Weights of a small spectrogram enhancement model: norm groupnorm, widths [64, 128, 192].
Rows from block 9 of a small spectrogram enhancement model, named by matrix and row number. Rows with one number belong to one channel. Each number is 128 + 32 x the weight over its row's rms, rounded and kept within 0 to 255. All counts start at 0. Numbers have three digits each. After the name is the row's rms in percent of the matrix's.
After each channel's rows are labels from the 100 clips, of 14976, where the channel reaches its highest value: "top examples" is what is common among them. Only what is clearly more common there than usual is listed. The data: synthesised sound scenes: up to three everyday sounds over a background. In brackets: how many of the 100, against the usual share in percent.
# convs0: first 3x3 conv (model.mid.2.convs.0.weight, 192x192x3x3, each kernel summed), inputs 64-127
# convs1: second 3x3 conv (model.mid.2.convs.1.weight, 192x192x3x3, transposed, each kernel summed), outputs 64-127

convs0.41 044:097116118130154125084105121139032146125149124131131138088116126168135135134134141122126084099114062116173136113147157195110088098110112094098104043101055142108096114135087139105041012000120126
convs1.41 020:130140204092101138152098127118068134125083106127141164094145162100153130120151158168125129141059066101132081123119149164113111078091131081076097130110065078080108090117095089136121101081122082
top examples: background: none (47 vs 22.2)

convs0.171 146:108073131147102119150109118168000112115177059153137138125143123120082093057123119126089075148162102089091115132116127155127127079132137071121110193133130119151125097151141090132111111100129088
convs1.171 187:104113180088092104165086135146066122134118089088153154092167155130129097125136133174126150165072072101117087129129133171136074080091102081088083158100069098078163081112114079150156081075090063
top examples: clipping (49 vs 8); text has "clipped" (48 vs 8)

convs0.29 175:173134129134093092135107140134123142091139173126137124192113140109147058111150139148110141115212113095131169126160220161150074148130168115099111068147052131144160142157166172197129144141075161
convs1.29 304:099106159088094081153084107131095092110092090092139149091150155096137092088132132154097141150076085096101083127124130147098092089087082089092093150085095086073126092062069090133127088077097086
top examples: snoring (28 vs 5.4); first sound: snoring (27 vs 2.7)

convs0.55 043:109104119186125133082148109124027136184147120152126123142124123134115134134083076079155103124147018111115090108135156154134007100083136108108087137086107124099114131115123092119095034033012097
convs1.55 011:133141093124160153091151135169119139156117152148136118133088099124125088143121114119136120141175183162156216151144090086150142159170121168229129137172255142181100182149151128076123157151131110
top examples: rain (25 vs 5.3)

convs0.94 062:131089115172087132090181108133008128180123126153142129152121118164138124136101097104155075119146082116104134106136151149111042080109127096098054127086100122093121126114133097110062059064055073
convs1.94 011:160104194117101144126126200162104136155142173132131149116204119124142135142179134128131118153117138156112165144147126161163164145110135116190140184147122110179165093132144133197154147163119126
top examples: rain (26 vs 5.3)

convs0.38 100:102104132096214128160098104104020104107094129105140134132113115066102202105109164147020042123090161071139139118134153153110175102137119115105116157127144123130062150133092137135043105071169103
convs1.38 046:128111162116089112167109141141218126109164100103139136116165135135156103104147126166117148161093097106135083118135216183114031090128105077082103134107050093110181057100148121255124114101107124
top examples: mains hum (62 vs 3.9)

convs0.98 158:131149158147169132180058199200125168160164125134167180183157143157127129148162108162205081159202088120123160143119185201125138127095139106110112137153095103150106151170157155201114169173116151
convs1.98 281:101111164085090084161087124138079093117109092091147155080156158118137097099132126162105147158075087089107087128127142158102088085086103087084090154086085082080139089083094097145132085081095092
top examples: snoring (33 vs 5.4); first sound: snoring (30 vs 2.7)

convs0.102 131:073018145134121093132090067101000129015098137123131121105156126104143106081080118132079121131114126120097121126143166161136088132164122093111111110123080140111108117117138145182095137145137112
convs1.102 080:110097162072090100141091096124128103084085090088134134102143138092125095066097123143114132137059057114116073124126087141109075081073102084095094143094088073060092076086084080106101086080100067
top examples: vacuum cleaner (44 vs 5.9)

convs0.131 075:147142122146139153130158135132092129109161129133129116040118124210119151130158148126154093110112109130144151135134154163123077127122128129143132092134093131145119139141135093109092101083090103
convs1.131 018:128152071165170152087145120116170136118119182161125117139100103137109132175126128098147138087195192157148192136116096079126148201169135190189172126160245117185123176148114210084127160176137167
top examples: drum roll (40 vs 5.3); first sound: drum roll (38 vs 2.7)

convs0.87 224:094113131106110082147069106138000114062108069102123132115120133101136092089157130146061065132164161093125127137139170157120112122141154106132130080129098129138111118152131115164086121140129124
convs1.87 185:098105166091097097161080119143068110132113086092147150083159155116128095118120129171119143161071069099097081129119124159139075082090089090091087148090080085063154087089109070142152082077091060
top examples: howling (28 vs 5.2)

convs0.189 044:129129108128176131113151164140053136130159117120149138078110119201124156137168157077141091117109046138156122126126116156106061121090111108102131068117055150147111119132096135106060034000060113
convs1.189 009:161079208119068115189120113185147112154062114094179158121161164110171106118150166157147084144157166132194103136153151142102132126130119098097096121162105133123077132138083179117100157090191160
top examples: background: none (45 vs 22.2)

convs0.120 105:141089118143126132146179164169041127076211135156158134038120118255141146126162137122193051115088115125132124117131161161115114102124130126138107089105098124115080152111123122143045109086081111
convs1.120 015:113144164097096113159116164125024102117160118112130156127154125144107099132176117164119115142107049097076121128111150170101082102069135100113111142124054079148109074098128125196088116117089131
top examples: drum roll (38 vs 5.3); first sound: drum roll (37 vs 2.7)

convs0.5 061:136132119131128120107166133139108137124177110131127132047103124202118135127142117115173078111115067129146124144131155166128067103111135129138121125115133130112119143140132059118114071069109081
convs1.5 022:142154060177149144097163133113155137134120140157121125141082123130101145155140114099133117076181186146132180129138108071132201205202144200195171114159219147168107190149141175063105156166137185
top examples: clipping (32 vs 8); text has "clipped" (32 vs 8)

convs0.32 115:138132124116035124130156103112107122130101121141113121057111107124133092129111104120122091091099127126074137159128089141165114066133112121127079193110156102081147155119146078134179073152106078
convs1.32 119:156150102165165153116178148128191147137155151160128112168118100143143165143125119094140129118175185174179163132151150122153189157179185163167164134178174179202140168205174181136121163187161183
top examples: vacuum cleaner (49 vs 5.9)

convs0.53 077:088111106202071094104127100124000124156107107150128131181119125143124110138122129125103060120172111096129122110141148153119057071109124100077073057106079122111113112117120120127051061053087095
convs1.53 024:114123180119108140167102157130042139148111110128144168105159135144133125128148128172141156171061075128125092132141129200139107096094134109075112183144077100122130110136101089151152109077108068
top examples: quiet level (60 vs 29.1); drum roll (39 vs 5.3); first sound: drum roll (34 vs 2.7)

convs0.64 048:105126120208116133066141058127026132193128118159118119154121125158124136161105100109143069121144065113097120102140153126115018076102118087080085061129085128087127136115122143114041072016048116
convs1.64 008:098114106121115146187074135176073130155093083111096161100137189142113148075138134163115163146048114130143100112155138156094098115126083094126084075091073137090106121147061070104133090055087087
top examples: drum roll (39 vs 5.3); first sound: drum roll (33 vs 2.7)

convs0.60 068:144105119218069136100178144131013137161131127141128127185118125167130134139108099105158089116172089109106116112137150162113042080095129111096060109104078122091126125113133106116091051029071082
convs1.60 013:135129173115089109112101177137048132133096141157147132114167135163139162182194163185144121128147117132178166118152132221137163138110117109166117147137146101189121153168151127235154112106123114
top examples: drum roll (30 vs 5.3)

convs0.105 073:140116119152104137132190126138107125111150122130133125018131134197120115131144139122168103124103116127130142127132149148132100128129136136145123100127089123102116134123146084105133120086090106
convs1.105 030:145139082161173140086183112133153136133124172159128117151094113124111151143129132096134115104210174152144181117125107066128185185183137180217168112151210141193105194140148202077122169169132188
top examples: drum roll (28 vs 5.3)

convs0.36 127:130097115130051114098169109134059115135144106150109116054134115125132094104077087107138124113116126114076112129140117120169087074136133118125092123116162115090162128126155073114193083138140075
convs1.36 099:149158092173171158085151117119125141141090163172116115163108114118113165170101137097135120103174170161141168131131088079152215165172151194174181127171210151190086173164129174087114165168167170
top examples: vacuum cleaner (50 vs 5.9); waves (25 vs 5.6)

convs0.151 205:141109133121115113164108127175000124122196104127152149123128127156127110082160152151117134136140145106111120132147174191146107122162165111144121145129113151123152119155184104201127130080110087
convs1.151 309:100106171086092093164086126142076108128109091089147154089162156121134094111140133168113145162072078093101086127122137162121080082084101084084086151085080087072143084095094085149141083079093073
top examples: fly buzzing (34 vs 4.9); snoring (34 vs 5.4); first sound: fly buzzing (30 vs 2.5); first sound: snoring (25 vs 2.7)

convs0.130 101:152132131119110112130063075135135129136120153118144149122117134076156115122133142147082122126173085118144166118167230236157098117149150124113116113152063130122129144151154172225112084031096127
convs1.130 076:112122177086084115162078116126045124117112093109135147095150143107132107111137134159121139145036076103116076126122133158102078069058115079048099150088066098074129078105061066127131092075112067
top examples: snoring (27 vs 5.4)

convs0.174 173:139143141117102099165060153173154154125112151119171181154137157114168083139161139148128129138203098118145156120161219187161119116124163090106094136140074129154145125156173186177118131138082158
convs1.174 301:097103161087096084154083112132075093112094089089139148090152154101128095098124126155101143153076081093094084127120126151106089086089089090089089156082095087068132089056074087132136084076099079
top examples: snoring (30 vs 5.4); first sound: snoring (27 vs 2.7)

convs0.109 163:117081129201157139116167118155087111120157088217129113171133130166102131105121130129148112138217125133103105159129093145141137099153113114126116179121176145133114116134156080117109127168168133
convs1.109 146:092112170096101109162085124143036127148104088100148150094168155120114109129124134168129154161071053103096092127123116170160082074098112096094092171099083108074161086120102066145187085078105043
top examples: thin (high-pass) (32 vs 12)

convs0.20 069:124134118139142141120159147139140135133162127138125127047117117195112145146145141121179073112113039126153143144141162179123100117098137132121121114130101118145102145136117066117097052035100082
convs1.20 013:135141077157147130102152147106152122145109158132140080131092131135132136156128099112131106085205219125151210122125121088135182206179131154187164101134216185146137169153168174098124164179129200
top examples: drum roll (29 vs 5.3); first sound: drum roll (29 vs 2.7)

convs0.62 061:104105122170106107102123115125000120155115091136123114171110132144137116108124125109102093111159115115113122115134152142099033067106126111105071023102082123081120120107134106134020068037059093
convs1.62 024:122115191102110125194116150151083133146127107109164171114182139144133109119126124159137145187073080109120088135135127212115095062107119075090098143126063102108167101129118066186156091091110055
top examples: drum roll (31 vs 5.3)

convs0.157 106:098099112146149122131166145169081111149172053157131140056113111213109127151153119112210043103117064122111108125113145141124089083094118092109093124122071091085068141134077095147098070013069083
convs1.157 021:150139114162129135128158182133255130129176159160135130136135123161163148142177147121133128141186234127195162128136223158124177164158130152150160152128132173227152149162179191209112173152123240
top examples: fly buzzing (28 vs 4.9)

convs0.31 026:108090111106142138085152223094038118122132123111132130097096123196136159114158146098115078109106066116145104114115139147106132136090120092087109122064115133141117119112086097091025050050113160
convs1.31 012:116123181073124128197109133132140154127130130111161134058163130161125126082142113142131164160063144084130112121160146199112111060116133094059095168086062101137148130131098115194141093095126085
top examples: fire crackling (32 vs 5.5)

convs0.26 057:122130122128173142124130153137050126130140125124130132074103119156127166137153161118128097119104074140169134140131153194116101118098130105113127122129072121164098140126103111122063028000099100
convs1.26 009:114139176120109100215049102142090160165164098091150170114197124147125117162143122171175107139092146123174113134190151213100111099112152144078112139132095108129095090130151132105122086126118123
top examples: thin (high-pass) (29 vs 12)

convs0.10 170:125144140136136135170055192202123179144162153123163172169140132137147108149150077137187087165193097108124165138126218173119124119120159097097103134153079100182117144169149195181097162166107170
convs1.10 300:095099160087097078156088109133079092106099085088139148090154153106134094091130129157097140154075082096097082127123133152104088083094082089090091151082093082072137089066076085137133084078097081
top examples: snoring (35 vs 5.4); first sound: snoring (32 vs 2.7)

convs0.76 117:099090137142130125138100079113000129133098061131110126160131131112130154130130130143108058122214175121121128121125137157123108098144128137118100088100095141129106127133131102142099113118092100
convs1.76 040:107111174085094105176093133142048117167129093095142130089163141129121120143092113172123114145049069104100077129115157173125076081097104077080083134093066066064115088112125059152139077061084075
top examples: background: none (48 vs 22.2)

convs0.182 089:101077105106172121136052081118162118076121171119117131078103115083115138111087143118045012110040117108124153095145153184121160126135125121124127152122080133138087172109129153192049116063070149
convs1.182 038:116110155084084098117091113122124110089085105101128117116141137081102098092099155138122118132069100109120073119121046115080068091089113073079104149106092106084083070080059094076095092086118085
top examples: clipping (26 vs 8); text has "clipped" (26 vs 8)

convs0.167 147:114117137112125086157061132131197126083089138099158158097130145099182104134133125139112086128162102128146148124163246204159103116134154112111106092136052138136121131155167165206078116115087146
convs1.167 246:100112163092094089157090115133063108116091091092139151093153152110134096103135126160107140154072079089110086127128136151102084087093087090084091153088087073075132087083072089136135087073101078
top examples: snoring (28 vs 5.4)

convs0.124 145:130138133082082086167050163129050137130141105078133151139105121159157061156168126141170100118121098109114139110141216196147101103145143103123104117132049137135111150155174154221121118067021143
convs1.124 196:098107169088095089162088111131058110122109089090139151090152156112135098097132126164109138157065080093097085127118137159105084078087100083078089150088077091069141087089090085139131081073097074
top examples: snoring (32 vs 5.4); first sound: snoring (27 vs 2.7)

convs0.148 116:100106141090241132157100080115031110072078124085131137134127112036140189106103161150065106141125151048093141114136191182132106119143124148111104096121111127083077158125117136166078110089134112
convs1.148 078:125117158113091095167120138135152113116145098100145141116161143128151110111149124186110140159085103077134081124128191179103042086120107082063099140110050071102156041097130113217125108092108114
top examples: mains hum (62 vs 3.9); fire crackling (25 vs 5.5)

convs0.176 063:129128113120160132117156147144093126136170120139142124082092112197104153147164148099147081113091058136154128135122140158119051111085121107119114105131044133134106132131098094109048030000086098
convs1.176 007:101125140176160103148153126151151135150101144133102131158121096115104167144140135160079093119161124211160138116116125125169206174187156185195128157066164166158137159108165160063077101129125166
top examples: fly buzzing (25 vs 4.9)

convs0.46 123:120109153110136114177078190208049154123148116102154156165167135184149113138153125154192113167165076146108149146128185202139113131111144092124114111139044100151114155161170147189125153102030148
convs1.46 181:095112168091090075171093125137085106119124088088147156095156157130139097103139126169115140158068085086120089127133149167107078082095101078075086149098072092083147087092113095149134086082096087
top examples: snoring (32 vs 5.4)

convs0.80 065:089080115181088112087139069129000122180115109131130129169122129135137117135096127093120070115165119101107128109135148147117067071115128093085065040088078121107104121115133124127050040057084107
convs1.80 020:122100198103112126178102143124056142109097110088157154102170157144124092125132128161120132165053072109131098116149113175125123059129128070101099152100076077097150072128100076145161084090105037
top examples: fire crackling (27 vs 5.5); drum roll (25 vs 5.3)

convs0.27 067:142143117133140133126153198138000126096179126135142148088098111161117137123194176113099067096109109121161145143130159191101135058134127107095124135089113128151109118118111075154013047010098079
convs1.27 024:116112188100115117164098126141040131135099122105136161093176139148138113140139128163133138156041044110120096141119135161107100083071112098081091142121014096077129095131038069123135109086110067
top examples: fire crackling (35 vs 5.5)

convs0.61 072:118102115207076120107159109135000128155123113165125124188130124162136113146117115109132081117171103100116126111137142150116040070125127093105064079099109111098123117117142111132051064050087073
convs1.61 018:124119205106068129149118138148073126132131119115139133125186159161138121110153125169131144190072113109125112119134138203139121098114144078093115153115041115115146087128148114202145096100111090
top examples: drum roll (26 vs 5.3)

convs0.119 129:173161137111085091163035147137091129103128155107142163138111132111177082118168145160121115121192098114155157131166236213164120103146153099109120141162082142143119151165139159213107100051081121
convs1.119 121:107121179088088107173090128132070121124112102094140156095158148116140105111145129171116138158056071096116082130129145167105072077063117085066088149100059092086130081109089087145130091078105078
top examples: snoring (27 vs 5.4)

convs0.100 078:121136117138145135128178132142101127106185128146125121024133129189118141135145153126156091132092100135143131138132150160128093121119137142143129094131086125142121146134137080119082099108116102
convs1.100 020:135136063173146162080138136116144125117127148149113125170084105143120134147110125087126113095195197144125172115116100063136187189177142176214161114142216136165115197137139176059096174156146158
top examples: drum roll (34 vs 5.3); first sound: drum roll (33 vs 2.7)

convs0.56 089:113129122204080113108173123142015132154129123146138145125148129124131103126123110133132074122148109090086128092142142164121063085119124088090037125097090112079132115121136086115087065088075062
convs1.56 031:146155134139129132193152183149132141149134154144155162148164133161141129149225129169136163163132128124159144131164196181088167149137144154120125185151113113255143122164124173182136131142139180
top examples: laughter (32 vs 5.6); first sound: laughter (30 vs 2.9)

convs0.107 092:132112118150124140134188137148075128064177122169135125022120122204129130119173156122192054121082106129139126128130157157107085105118134128141118089100107127127098143123127090130047091076090108
convs1.107 013:107168095113144118096125140133091134116105126161116114152118102134107144178169123098124098105190069133113174136117077040083195151106136128147183095158096131184046138121061166073077158156166128
top examples: drum roll (33 vs 5.3); first sound: drum roll (32 vs 2.7)

convs0.8 118:095076133086200117142074044122000119086113119115132138112121124046133181104102169152006126133096176103122138132144146180142123123157136142116140139125122128090122133123124138145077123111146122
convs1.8 071:121120188109084116165133147139217130113179094098147140119163136162182110100176127147131146168094131118142084126139182209123086101096123069088101142107064129120154059123177124255130118123106148
top examples: mains hum (60 vs 3.9); fire crackling (28 vs 5.5)

convs0.169 166:121141145107090094166058148158102143087142125104152163166124137127169065108154136146148124125197088126130145134154214184150102127143166109120104111143052134137139137162173173199109137109043150
convs1.169 251:093107164084094089158084118136076098120113091086143150087155152119133093098130125160112139153071083091096082128121139157109084087080086088085087149082087079070141087082094088141137085075092086
top examples: snoring (34 vs 5.4); first sound: snoring (30 vs 2.7)

convs0.69 204:096138150107157068171110073113064107079110127104135134096129136097148113095159156159069121128097160100099135110130190167112060160127152171139131058131131126088110137127118146194094168129119119
convs1.69 492:105100165095092087172107155156135104142158092090160162095167152156161097090156120165115162168095101090118088129138175175138081091098102088089089159095081097105178085113141104186154099101090109
top examples: chatter (27 vs 5.6); clipping (26 vs 8); text has "clipped" (25 vs 8)

convs0.68 046:116104113190116119063156093147019137203144109146123118146121126150119148131103093092140093112154071131110117097128142146116000084087119121101098083096098129079125126134136107120065045016028101
convs1.68 007:148168134169129145157172163055165111167090087116145104061092153096138125127152134153112145106095120154155169105130130136134169112131176037187085158183160157129123152104125126130086128100108133
top examples: background: none (47 vs 22.2)